Rows from block 4 of the image encoder of a small contrastive image-text model, named by matrix and row number. Rows with one number belong to one neuron. Each number is 500 + 40 x the weight over its row's rms, rounded and kept within 0 to 999. All counts start at 0. Numbers have three digits each.
After each neuron's rows are labels from the 100 images, of 14976, where the neuron reaches its highest value: "responds to" is what is common among them; "lies over" is the class under the peak. Only what is clearly more common there than usual is listed. The data: rendered dice on a table.
# fc1: MLP up (encoder.blocks.4.mlp.fc1.weight, 576x192), inputs 96-191
# fc2: MLP down (encoder.blocks.4.mlp.fc2.weight, 192x576, transposed), outputs 96-191

fc1.219:487468533480516551472475506431505505501511492477543432504480500465554441484481537522521503510531509527591550520459535496594582521463465543495474496539488518515476444531452520540516476417488553466506542437464476486440512473507528555514519531516510518544501540464460522485486450467517429566
fc2.219:506478445488439485531526457460592519427511495458563518504455525513539472441472486487478488531455487488506515525395530398501567526551481481531440482513477515529470479559440594497521437437453566512509450445524495557455501546452538483533455462455404443532518509478501556429544434402494489481
responds to: teal die
lies over: die with four on top; die with two on top

fc1.237:518459468514536536528514468563510525466582541528517500551504513510490556516471552485531501528520522541518498452483475504418495481541526477465477508505502550464485490505479433424514537535486468537420441521485518491538481544522522476499492460515412518550516489508547491496510527496560564459
fc2.237:442520530497499519536547517415546497448532511469488623478523475465454365426530498494448454488495477506511499556493453461502503517492535460545449541485475496495451462500569479529393460529461512515496541500472465512578473538492503444517440448525495532439574539507493446456436401495514523445
responds to: blue die
lies over: die with six on top

fc1.358:399384563460528516491577584511494472539474553496516550532459497487501487566503559507454433553452488472455425509515491443475545442450457508478458420463491496492552496454460482580430507432459596545440487512530506529509496492508542519477532493582525543466448540514496455484462477582564520510
fc2.358:556526514503524435472430490506475453528559474571478489528519500614508498498500520391518542440527447534482498481431495503483472493498516462542548554499475490434432478470504476457519430518451481544544470468447556466465431486464492434547567435498503446514534462472469481496509443499426583477
responds to: red die
lies over: die with six on top

fc1.410:502464526513449627501482504486571491530512437501494392525496531467484456463585527519537588505482549472515454480476532504537495536570537545474544506540478477484565477514544497452437548491473539521525522516587551505429454527534503566478535547488496485537530456508464428490528521530506483507
fc2.410:495428445506525503495447467474532506576474517524535528501493480523528569514524521491434431515535453519527511576515438561525455532510493425493474445495534462507509483514538561551496482556483558488517483558488493484522482514472462493529526481498520511444499468462448514549468470547480533464
responds to: teal die
lies over: die with two on top

fc1.203:524478555552500531499574544484494455472564568473515515454478519569451472448535542554521464496501494593488522585430502558421470471478513477497521500539423433547540462448548462446486484504424438583470471509524555485501545522501495515544499518477554480477522430525524443455491523513502474532
fc2.203:472481501527518509461507507503444474543571493493526631498456481504483513575560484500481495436559466494518500468477514494378491523471478544531503539449454497506493451463442526456446446526478421548461524539444472487439533455501531471472505531562477470448489495535494495445395469525492551530
responds to: six on top; black die
lies over: die with six on top

fc1.269:564531480495485427502512449523501474515509514487486478545521495492497498528483515545563522499529433514565492537498541439567431479472485554489555489518530553478515494558530537464534500489499577498483490443469516552445510504578547499481526507451440491516532506577572492612620444465460526526
fc2.269:450521530451503426446443557562515566517553514516469535451527491497454532488464500473464544562500481505529488434459508487430535485490475512501529605521530466520514481561473556570453505485549462452534525490487447533498455555457500534498504436514526466517475582532409471490432529560488475438
responds to: five on top; teal die
lies over: die with five on top

fc1.531:489447483537454545450530506539523484456511502492444510397577495464504471513419471456448500557464437466494504519466458456480535469490487506535411528491476515559536510485496444455433551453459407464475433476504485546541561488509551486513518554532462433478478515518517478536523544457492439500
fc2.531:439484499464527542508478533501472440514498494449530541447491489574484468533510540466532452503499495497488477551508526516466483498477429413525561561523518480475515507526494434481545447463503570497439520485470539551510504543478491495492447569548458568519524574510500476505459476594546514485
responds to: three on top; white die; total: 3
lies over: die with three on top

fc1.392:490538567521518419488488477495508549509451502524455534525452522485542556572482578512496529481544526472563544507547563549488535528558553487448478499497511434564464511521485436530439472530525512510500499526511472539551541566510509534495516525516459455506533470534524446490442434475564520416
fc2.392:447461488515448473522527514477567481491515503437529496527517480499497523506532471583446514360527483462496516495466516505451505495483510414530525489459450559505544470505459523440495489575500476559526457504586478481575442549582536437487542465545495490485479529455455471495451560541470517481
responds to: two on top; white die
lies over: die with two on top

fc1.535:441554496560422532452453513533519476472476478497514518437532470509477450571437549514549491529447458494453460428458585572492552458526538545472519529496514466474520471519485546543481482451513536532460526453513475541518533474506529590502536590526427545425547572507537469542503453536562524489
fc2.535:521436457459579524523451518534539538534523435481505473492487527427449558492557477499551501427532469484479470541483501513523463494479470509573528488519480478463537556473472483502490508557482458473559462501507544508471466476582513447571469489467571505468475417540487463489498515453535497469
responds to: dice: three; blue die
lies over: die with six on top

fc1.30:520457518490528490606479488503584528481579471547545533547498530498535475532523512461499566574558487480441509559508547456443461497460569579490559531518522451498492508487520540544483525523474458474562418539483517496448420535505538515485590442518477578488574478479508487524509487463483515485
fc2.30:457480489404507487487536474468457487501499544515473490530516508500495511529460528468531427544477534479532440478527453487531501468428416447500493444389506581500525500495493492481547412515490429579512462470604501498539583558531526443490452465502557497582475440542480481461471478466464419507
responds to: six on top; yellow die
lies over: die with six on top

fc1.119:515494513485466440546476495534551490535489486534475533507497527505449452460452485561504494511461477493536476478491480522513489516455516543511531517539516487488460541556508567555471544478501486451508487596492484534374390513493515594451394472550518547612454484598492530518486549483455488530
fc2.119:549502428502481446532497524590511470431475511552537490483493553522476458515463480437486468456551522491446477510484441513449474426493499572535509519484502548479527461497518636572580572519424444478465416569496515539455500473562514522425437525530517488533476519520505540469532578495430508530
responds to: green die
lies over: die with one on top

fc1.80:435490507508544549485473549530494457453577504555509485448538537550502487491494572507556429499554534515547579549465458441433496546482539549537534523534467473456580483535452512508507479499448492425456489482542525541481508465512476485506537437495536482503539571458475447503515559535490576481
fc2.80:505489501470547487460454417479525529548490519454553586534496452491410507470540442493535542566469515560526461499528554516455473511522512486539564544488499472501504502446502538546539491460539575499477518548446488421560520546472503446496493528518480486533492476522551514530494455442535511632
responds to: dice: three; blue die; brown die
lies over: die with four on top

fc1.40:507499513494493476475474477479562362520458491523479446453470530549589462458494517471465486423606555516558460499481541513481465477503482507497564522458539518541464522484552511479547498498550518472517441453512442479450469467552566544503495498482539474558548522489515497563578454522515504456
fc2.40:455588480487475472467515514487553550474498551500470472491477544506483500475582535592496546511493521533490515501470470464525463507570501495481517498542459461474494595540525526516515530494456525510482495488581477535598483525531462474434552515563388537533464491530475472472462523518510496563
responds to: five on top; green die; total: 5
lies over: die with five on top

fc1.327:507556517523484502484532568507517523487547548482542501490520537468468478519491512419529455536547479426432404448526526495509453515538517529443479422488493506492459503457543495550360563525433447486470490443474558508512501495465500493528528478513565506512470489495514549461544473449511478569
fc2.327:503474492537490571571460531535506497529527466557519499473530398542505500540456519469468546466459523445469562487421580556481480509458515546484445463540540532478482433519534501510456512538596526485445529512494479472421499504532586545542496484500515490564524455514460427490514531489531505478
responds to: six on top; purple die; red die
lies over: die with six on top

fc1.202:479601502517498520497382470532554519471499484514548467466449582490508481453492511512511442462584539533535472503528495493477562591497487512498522537530469532490481482551462528567521519480546451431539470541458551520525476461548501500482434475496451504524518506571491445479554528452467508495
fc2.202:452507528471594470454500542530518506523589465469485398453511498471510541506459490490517479427518482537505468510566491569471509461543525488444539509553506459541466542533497442438503511543491518503495553479541470526461504466551448582511445449539520538469487435521544469543483534550441467494
responds to: green die; two on top; dice: three
lies over: die with two on top

fc1.109:493470522503382588495502495496469493488499506493532416415506485485462460475435507552492485451495442464552549462445504553543509573529491459553500532495557559467510455499575533519503511518521518391479466476525542539533522481452443485525511513456471511499512536470462457530527469500476475518
fc2.109:506513408535520372542560497494510554421495496454507544514505534550469489539534456449431551460455495557477434506522529555451491484510524455502511498520482511489512521520453498517462452494534457569567516483479497484488469500518492580510482480602458463493475481535498520461569520546548565572
responds to: brown die; dice: three; two on top
lies over: die with two on top

fc1.518:548503513494477416502472574495595441527493479489472441462541463589501502500487544431487517514547464481476513482509510576499471481531477478549463544466467510536501526445501552485537525478465487519479424509589461504503443431474545496470507498478453521550477491520456459520536499439428553490
fc2.518:500561576484496528516506418495501598509471545553501502484525496485399526525500474502516533523471495480480507510552446471516480496500529528520508459569542473491512558500498513568467515560536500571520536570489486530434501546522469529561455473613515476527536558542468521436501558500456458553
responds to: green die; four on top; total: 4; total: 5
lies over: die with four on top; die with five on top

fc1.418:460488532504477438552503436550566514505538609477443438470538495472457595542549484461540513509539474479534455523500561540507518504502576490508508533458499536472527468465450474537465515508563441478411434505474483521504480464492485538500477468520496537554464563488524494502520496413462466455
fc2.418:447504556408492510510467527582555524447490515478512531520524508516484458503463527462506521517390524512509549508468488508448511455530502498524543537501503481503495510549531567444507537499523489430535543573543516504507415435512515479480555572471448489490519487513453516517450527436453505550
responds to: green die; one on top
lies over: die with one on top; die with three on top

fc1.201:505512473512497492472481492504538468492556546414511538469496459524487531506479578484467528478478498510519506463491488559559511515492475510496563489506442510488480526520480577474467533464519532477517547503556478536503483471591611485539389536511464534504439520486490463502614480457493459508
fc2.201:504587543462555486461496394484493550452484473556513515502444500506492462494591518472411482481543479496483473510522518427513549447494552472470564463485456450565550470498449492540515534544461568469518551440566477493508524554484472483444530487608547536540522482509480540551402467442472479563
responds to: four on top; teal die; orange die
lies over: die with four on top

fc1.422:544525493530532532435484501588587517478544577512482501463563521512570482524492494498463488435530558519426486473540448456508488540494499513491475559519433507469507486527566459513527473512500472448505506462507505515460453528493457555516407514482479504573453467462447434574453471466480422493
fc2.422:498538507537502484490519480468422479441565540518498468506479478490488439516502521478508479443495448411508521459516491510446511478477416570578464540524531514470555425457484437508501530537552594519501571477500447460476457583517534467439521526467509490509500505485561541578427514511482446458
responds to: green die; purple die
lies over: die with five on top; die with one on top

fc1.566:515424502456531510471486540476372498476638503521569499479432463490507485488498431544489463455450501501527481488514533616441510493526478558524526513458545486491501463542540452456535449546484541514483468454507569474511566531471510526547515514595529497556527516478477462470515514482486486471
fc2.566:488526617521472521452471432464581536469498519494475462577487501452497505534491527503529449558510507487443540446472560480490505434528526530462484424450484525513483516444453415496507459451446513508465495462524470577506547481522492511552471445507486544420474474488503538453462652453598476518
responds to: six on top
lies over: die with six on top

fc1.290:545501467494431501468473505477553492486501460482463543481546496546516465457469499460443498568437425512504457507523406537478414547484546559471534496504483557482474425476518578522501475428506522435389538415526553624536509544491476484447546464467497588460500539583490471513479427513524555483
fc2.290:478579549533416507530537562527416522548469500440500503540593515505476462581553544437535519517497459565539520502425539488499555461508499465477543463433515508541474512553423487502429601457450463495557475544467475448512497397450498443489550435542513510537514501459499525504558458557458457553
responds to: five on top; grey die; total: 5
lies over: die with five on top

fc1.230:453428542525432471452467596502513593517469541471431549462504462502515473467429489473483474455447494457480489494566479513443440556476472465515513507532452511487510513466498476468524461538459458482494484522452533495427494500475463505530488523521464473504486471480511439450561431524509461452
fc2.230:491531548497517534566517399491540489523517527533532467527489543583454524527552519532484485508522519477459505476478467452531532459521520502491491499420445429544496529487449551473500527424445534566547471503494490548546509523469547471474539513409488518577557489511492542526497510465487534538
responds to: red die
lies over: die with six on top

fc1.136:444520557529473539510524503513556520491524505497497527526419474494546498504597513514530524561467552502468456510513496468501459459387537530530465550538470465447535472531518506576504476559481505500503486437493560489545500505528528594472501505485483585523538486507489537602547524498468440482
fc2.136:556527480481528463524584499534485504531604473526485482487482460452493421469499562541606496510488472443523517488519454419532486561516589490532481479494502550512579498553508491467515466435505497521536437497433463499494550464562468505469486516459415503490482464535570468477484543561502582486
responds to: one on top; yellow die; total: 1
lies over: die with one on top

fc1.443:465525532490428531501567450560507492556496449494567487514501588490453482514509463514490431471531498442549522450530467456528449517446458444483542500517466510559464423489551522507547521444547502469479531521489466482506427520413444511529512503459439543517558436553477530412508581505538554527
fc2.443:538446481530498422535536562458520509496545498445541490525466501408477479507509521532457502515460522439493514513467486583455465442561495546487482505505488442453501488500480444482455524557512512513490478453568525550465580482536521537514543597508542494531471545559529496507494448454567533477
responds to: three on top; green die; yellow die
lies over: die with three on top

fc1.125:447495497473519492446436501534508570548542495529493519488495507479478498498531485449550534567490569503521538537497500490501525472554490456569501556412529475548504496492445467465447498524455468482471487527539505473540422555544416588473527424541511407517562500449504507504542486529479479509
fc2.125:476512554519524455555573458496505505482439503440505432507491486439535544470461511492524509507573488457474515495575545496434524494492508421427504486478547498513482528511493519459561472499434479517508552535520436443491469474520503524546519499491504497530518507512406474511523480427509543479
responds to: two on top; total: 2
lies over: die with two on top

fc1.526:505516538512476574434483428423543574529577510508517456490503503525511514560462545524481451493446466508472433499534507526453514553541529490420520498454455520529521518509514499497577486476497527441568548423470467544458550542445473471523555495471459604445515510477492524513580443540404446537
fc2.526:536514522530568448484481557543437472434442492539431566532460497547535520459507440491440501499557499517582551498500502499523468552542546555549547573470562469518561427494489462451440512527524539512429540463459472464529521532433486480508444521560555535516491500520501598475469504500604516434
responds to: four on top; dice: three; grey die; pink die
lies over: die with four on top

fc1.556:440501518501426517514411392513563503516490529473477457471532483534437516467501489546551471563492510490532522554484513537448553461546610536457529475476474524533494565487569577584545578515485534453460455445466524473427539508509517469537461431490515508540507452506496497540597525500509411545
fc2.556:546528537497497464563514521517519479463541540504523433492490532468541469456522457485482483463503551528495544506487503436458535541504480495525411470507544463390481502472439525506590498573507476490594527510518477493455533487458538503562456476532518504474543473533462503546522527478569522498
responds to: two on top; pink die
lies over: die with two on top

fc1.396:451555494532487521510503513471505546409487478442407482519460476461465533491546532584461583559486491500535481530502513487476599520497504569515473497500393527508496531544510451542446485516487469516519503552505497478546480603482464471485534592482513515438536572538451436575461461495517557467
fc2.396:483451537515487451468545448453502517506469536480544497484464489501536522554491477483478433450540488515430521491502519479522456540474459418529426540493615528503452473488528517504564585550464504524477495512450464518521476540549455498448519509527469466536514577552498496445595515461548482483
responds to: dice: three; white die; yellow die
lies over: die with three on top; die with two on top

fc1.31:489502523501502500463401482501513581564518492535528504534546532504435570578541535510514466557525520537598433517546459566457447522450479488454518446532505564486564497504418512516504528536486565510512540477494485593492509605514513530473524509528493500509439538519547467556490500434509509439
fc2.31:517483539457429485462541541441522507531459525465501533506483469401532443534477455482522501464500500461487510560486555479513552548473386523529574574538550549527405434536565536493528514443459546471486507539507461485448530526525513419533507480435517503513506517428492483468589489480458472473
responds to: blue die
lies over: die with two on top; die with six on top

fc1.131:537425560497509490449500488492463517470403518462518457485459547460540539515498456470571408452515467492471513476449512428476510470557497602503543458457500487445455565498500480559495484494538513451523450499503429438523459518549510531488484460511459523480416455408462430565548456495468466551
fc2.131:467582529482492493570432467517518505535518463544446468504474465534483523477475532529451534457513536466478588524539471566476489526489552433422515550461464438557526408546460440492403487515475508485502472540468599556532510489445503495461479552518519613516546437517433445491471501507530501553
responds to: blue die
lies over: die with three on top; die with four on top

fc1.506:474522551523580449432466432505526447565550497526542499420498464500439523502498472434446488459504439486472457513520506523509516485441519480484426557458443434551423443498520518513464514521455536517460529553472460530561536505464507480540537488429496483545507403422515510437555441467469519495
fc2.506:514509524533499479453485497514485454478584569526497514482452416508484459539520541542444523460566500497497549499535539432510491485496414531478540489471588491466453484434454536499428392527464440481432450479453524401499511542467543534525524536477490542460503412515502531519473507490529446498
responds to: red die
lies over: die with four on top

fc1.171:406522455474469478586480527487534567581475494557560477417526571488573542520475527541535456618464451560496447426530453520450547482500514523535507464564483457486508476451459456537481513500475465453475490528565453449486490503513518470464500477552556537500537535508479505518496492432436463517
fc2.171:491459568515514454402547451434465460489459546509497521486456478484474497493470422515485513499495502453496506536480431550494557552522447495468496465454493528519435510519581518485511549524442505565485379492409517470475539530531490412547478510442534505488485419498526567534507513510503485422
responds to: dice: three; four on top; one on top; teal die
lies over: die with four on top

fc1.350:492416470481479477484549585541492505524539533520531514481515570449517534545484463467526475523468487501509503545494493505540493553535439608523564461483466457493561476501531519552494458454438477505479484549597456533453521481482418396477543453494465517532489507537490447504465426528560516447
fc2.350:577523563484551508511541507518504468536485513579533517461514538533546447491524459548479597511482477447553444497470524521512489497494544451513588494518510521479494508505588469567576407565532611485533445491496486559491499522510480490486513522450535448511532507523519476587519535523474527548
responds to: red die; dice: three
lies over: die with four on top

fc1.114:447546522503532416457518531502492481501499491563553478454520512495526471505453552486529510534433561595482495478586502539570504536480554543555549492500530512479494484526465470528456507529494481499500532492500413468579514561486461465441486373460522372515526502446464489560527453495595400571
fc2.114:508526516470506519527455399489478528477435512500489510515436512471541522482459469595523485518532606475477523495421454437400447521504492560484492527495464533527458544511472456511562463470426494530493473509505513554465464551561565466520544503524499454514527490473541392524519510516441551388
responds to: two on top; dice: three
lies over: die with two on top

fc1.489:501465449494462585490476487460597489491567497481511493491516531540492462476486547494508488530498499501416501459556441534512481453487515507485500546464502484488526496631481518575495503556505475450532466546447508491540498512483463469540530549465479581560539525562469444553530504515508559459
fc2.489:460528492492519424465534559527504479499568497461461589522518449527550507538505477438558578486465555531468493490563481487442497552522506552492489462512552538451493547463488513424493495479487490461479404437519518525516512431482491431533580422450461503526450441456478465549452542492483459582
responds to: blue die
lies over: die with two on top

fc1.475:510472520500462554468536505545528486470606453477583557447459491474527486558526489546475527450465519532454541483554447451513549506469530548504540451515441476483453467485523442517499451447462482459508503574538531449525428539512477552468494558493487560542457501419465474465508457520488475477
fc2.475:501446462499495471550465519471531490469542469492510447462491522500438518538485481481482383530529487524462484486431525520448493549472390491450512503426462436488485493497537530541480490470525524530500480505409500544563494538501492458519503469624474467593468536475504518467484536400490492439
responds to: blue die; dice: three
lies over: die with two on top

fc1.515:433517456548483528523521552512555476419486562584527528544478503549537504480557526504464453486553505541484481498512548480546517534491516476467485461495471498464464467384477505565475504504537455472438517407552536495537443508470486540528402508504531518457481470545502465458550508510561490511
fc2.515:465464484548522427448458578500568516601582531482448494496489472559476445431488482424488490498545472512503460508462518461497511438521555449522447516554505597499539517537486508532447555442425537564483528518492495522512503524520523480531445430513557550528478535497552507461512392490498529421
responds to: six on top; dice: three; total: 12
lies over: die with six on top

fc1.307:525556545448574473423482535557459424471524452470520480508524484484549509572526441532405484461490553465491496443473491500489521470495500492500441455529408511470599502523512491521518450466479369511474476471498523515543513552463428459510504516527487521499488477445461541493481543530466492540
fc2.307:501466448454451561533460553532599506520490515503447568490476464511421450481472496452549554578526525568534440539507462524483458494467420504511455558471531505500460475561543467488494537529537556470473422501471453564448485474522528476427545549509445485496470574465537506522532479473474581459
responds to: dice: three; five on top; three on top; white die
lies over: die with five on top; die with three on top

fc1.183:513437523514519501449510527467473524498492435545511482434537450474444467560363544517504491512442471508446560471499557460410517500509474570503475510505502455457473465497478517477527427493494467538465555486463508546553480537528434468455538448540535564543433467412544523531556486478480532536
fc2.183:478546518476515505436492540520522533474464531531527444579545465480513503511540457475562419516551475568511514509551436520525452501419534524457548454534545522581461508521451525552489495512515511512524461510551485520494521505480445447582571476563452466502524502523484557425481517492532461450
responds to: six on top; purple die
lies over: die with six on top

fc1.155:457444426475507522481493540521549511532550530512541518479527524500553508531466494506495506496488508458495541538482504491479502483399551552531553517528528438549489522435421462567430470538511566418505432483538505569529481530516537487455472431516417508490407524552543534434460472485498446433
fc2.155:391380494439541490530556530516461483515525489491459525503478553529446503397545499522434532542452563526559494416522502435552480447547473442506548514551497489469506449408498503546548525533444563553480474475502450471544487558436407551526508485426551512472546586477514469515513471480534505541
responds to: blue die; dice: three
lies over: die with one on top

fc1.436:513551509490534543448501498471528481456450557459516454455459476512507468535467456375464592414488554489475576460506522445510528526584576459489522508532553567477516427509503499528461549419524455465482476494576474555443542462456469532500495498469452529526492468543501500572514429533484486562
fc2.436:494513417469535448520516513524546533526491555523517515522573469499524389501474549561582464526488496472431459506569481440500411441565509505515462461440485522519492594491491509482522452529482425517474522535597584526477446478499515473490528473529463470531499488531468483449525518582503435610
responds to: brown die
lies over: die with five on top

fc1.226:435505508466543527431465550503505468504525446515478453509528448519477552439582540506487535462529484505528559530476512548526506494475431444438585527492415505446537508405450477451486511482467523528483493519543496557516411487558518403538456488508516522527526476499550516480475484559509482442
fc2.226:460501482515493506439525454453462585475546544539484499515521500463529519462435523426545483564443493483483518591511510516492516474558500488573597492519489593461503493509517496499513503417468474493442555594447510514539535458557450462534490562533507452504454481472496481460488557471501455521
responds to: dice: three; grey die; six on top
lies over: die with six on top

fc1.288:551546514478459529443551565438415512497501582532534466528484459524473525484484444475462444479581467521432519509564538528487450528498461519515474516427483522474456588525579514458611469534558553512469514519489456457548488478518437533494428550471570477521550480516527513465460493516607523535
fc2.288:509576449534485574503513434511481520511514497467512463483450443514505462431538472454512508487456463528563551453539514477522481502549520452490482450549549520533522445497499493477481469508480503498497531417477535556418550519467560501535457494551466480554527506499504600570542485509496509475
responds to: five on top; dice: three; brown die; grey die
lies over: die with five on top

fc1.482:472503487473500471529462475523556562547485549484450540547485509453527483462495591547487525457494512519500409529512508489417484532443491477521508491531503494494545523545479509538560546475457543521460530493488541553480489559513540445526502528464512446424517501466482514478600439491492525461
fc2.482:499514524440479594444544513449444521435546416458502589480460522469470537509426505490551477504534470465500468518460505564528453425425506538509499461519453480539437557517506506508404486493499471538534393463511576488471518521556508520525474486469467531509498495469495564446427486482541446482
responds to: four on top; dice: three; teal die
lies over: die with four on top

fc1.84:439471475470465549538548488473571493470486507504493439522433504471487494553451555509556504451461475505519444468512453513505395509554555489534486492487539465573450498491511482531427453440509481541513458523389570519565419470500509418514572488531540524526511504520546424473452468459502476499
fc2.84:552525511476496497506487496476541495512514523494441513484517470561485400546616459515511485529535473474494542481483526555573487505552557436510586512527508515431507483559480474467476497490504511535495527414546498517506545519508544536483555462501573527602567430548461508488554450516570472505
responds to: six on top; yellow die
lies over: die with six on top; die with four on top

fc1.139:520482543517468499461523542452560541517477489511546464515498505533605449538531453522465381524473607528430544555460524521503492501546455524422511545474477517530465513508517466499504456521557449529433520516506467550470545585529518557523473516488451543513475450450507469559436465517485492457
fc2.139:469512485550575529546459509533481519392518479534478470509466491453506504565472505464463487494552440447522549503457513433492575495457483398599442472502457451481506463508392524468580526542457516462461470493483501546541443501465486548536548489505450595483492541548505579468581556484496531428
responds to: one on top; dice: three; teal die
lies over: die with one on top

fc1.270:508509466479513570456488470515409477532527576435506552464467375507501542501422516492507534447507486494570533542514523502466468422471500537482508500442518510465512478500511545466495517455538470427433529514520473473392633489461492489534518470544498494512520582491499471499543504544445476546
fc2.270:561581529440491540451469483460493512492476498493514445457541399521538496556424503444542503449476480414465498590531535480507495444477562475492440505505524501498568503501500455435471517507492535408518503523492505545546519493551494542468558534552492432503469434482461472509541469488525482561
responds to: brown die
lies over: die with four on top; die with five on top

fc1.154:455433501575478459495481468526515567435502538558574451361500509506505489512548451521440477541454547493521458463488496487481538528454494431525617478550479510515473454481451543511525470441541533538510499578522532594482488489505422522517491475506520551576528483557558404498479424504428464478
fc2.154:492511496535495515503484513538554450519482409537515490436467501489480445474515538571446536449454551433515551493473513477549486536532479508476454521460534470453565472523446498446541504595547548483471579522464504433481435469439425518496465464535427471469504501468518536550493543543510528615
responds to: red die; dice: three
lies over: die with one on top; die with three on top

fc1.378:502494497577502457466515534538555523429544498441478457428514533476456480507509528499526507471585568476525481446511430541533553540469480511450569481483510541435451504484508481511532506487495444497512454531536557484548486456486538545527443523563519565516531420484477489509534582534509520405
fc2.378:488459516448464447540448477572542516454516571521515466453473449546550564467499460515435534482469465470418490505429485451534524526459499518483448545499496454471620494551556556531530470524505522476517518625463493491449472512471515495510509530509473551539576541543499521524553504449421552513
responds to: green die
lies over: die with five on top; die with three on top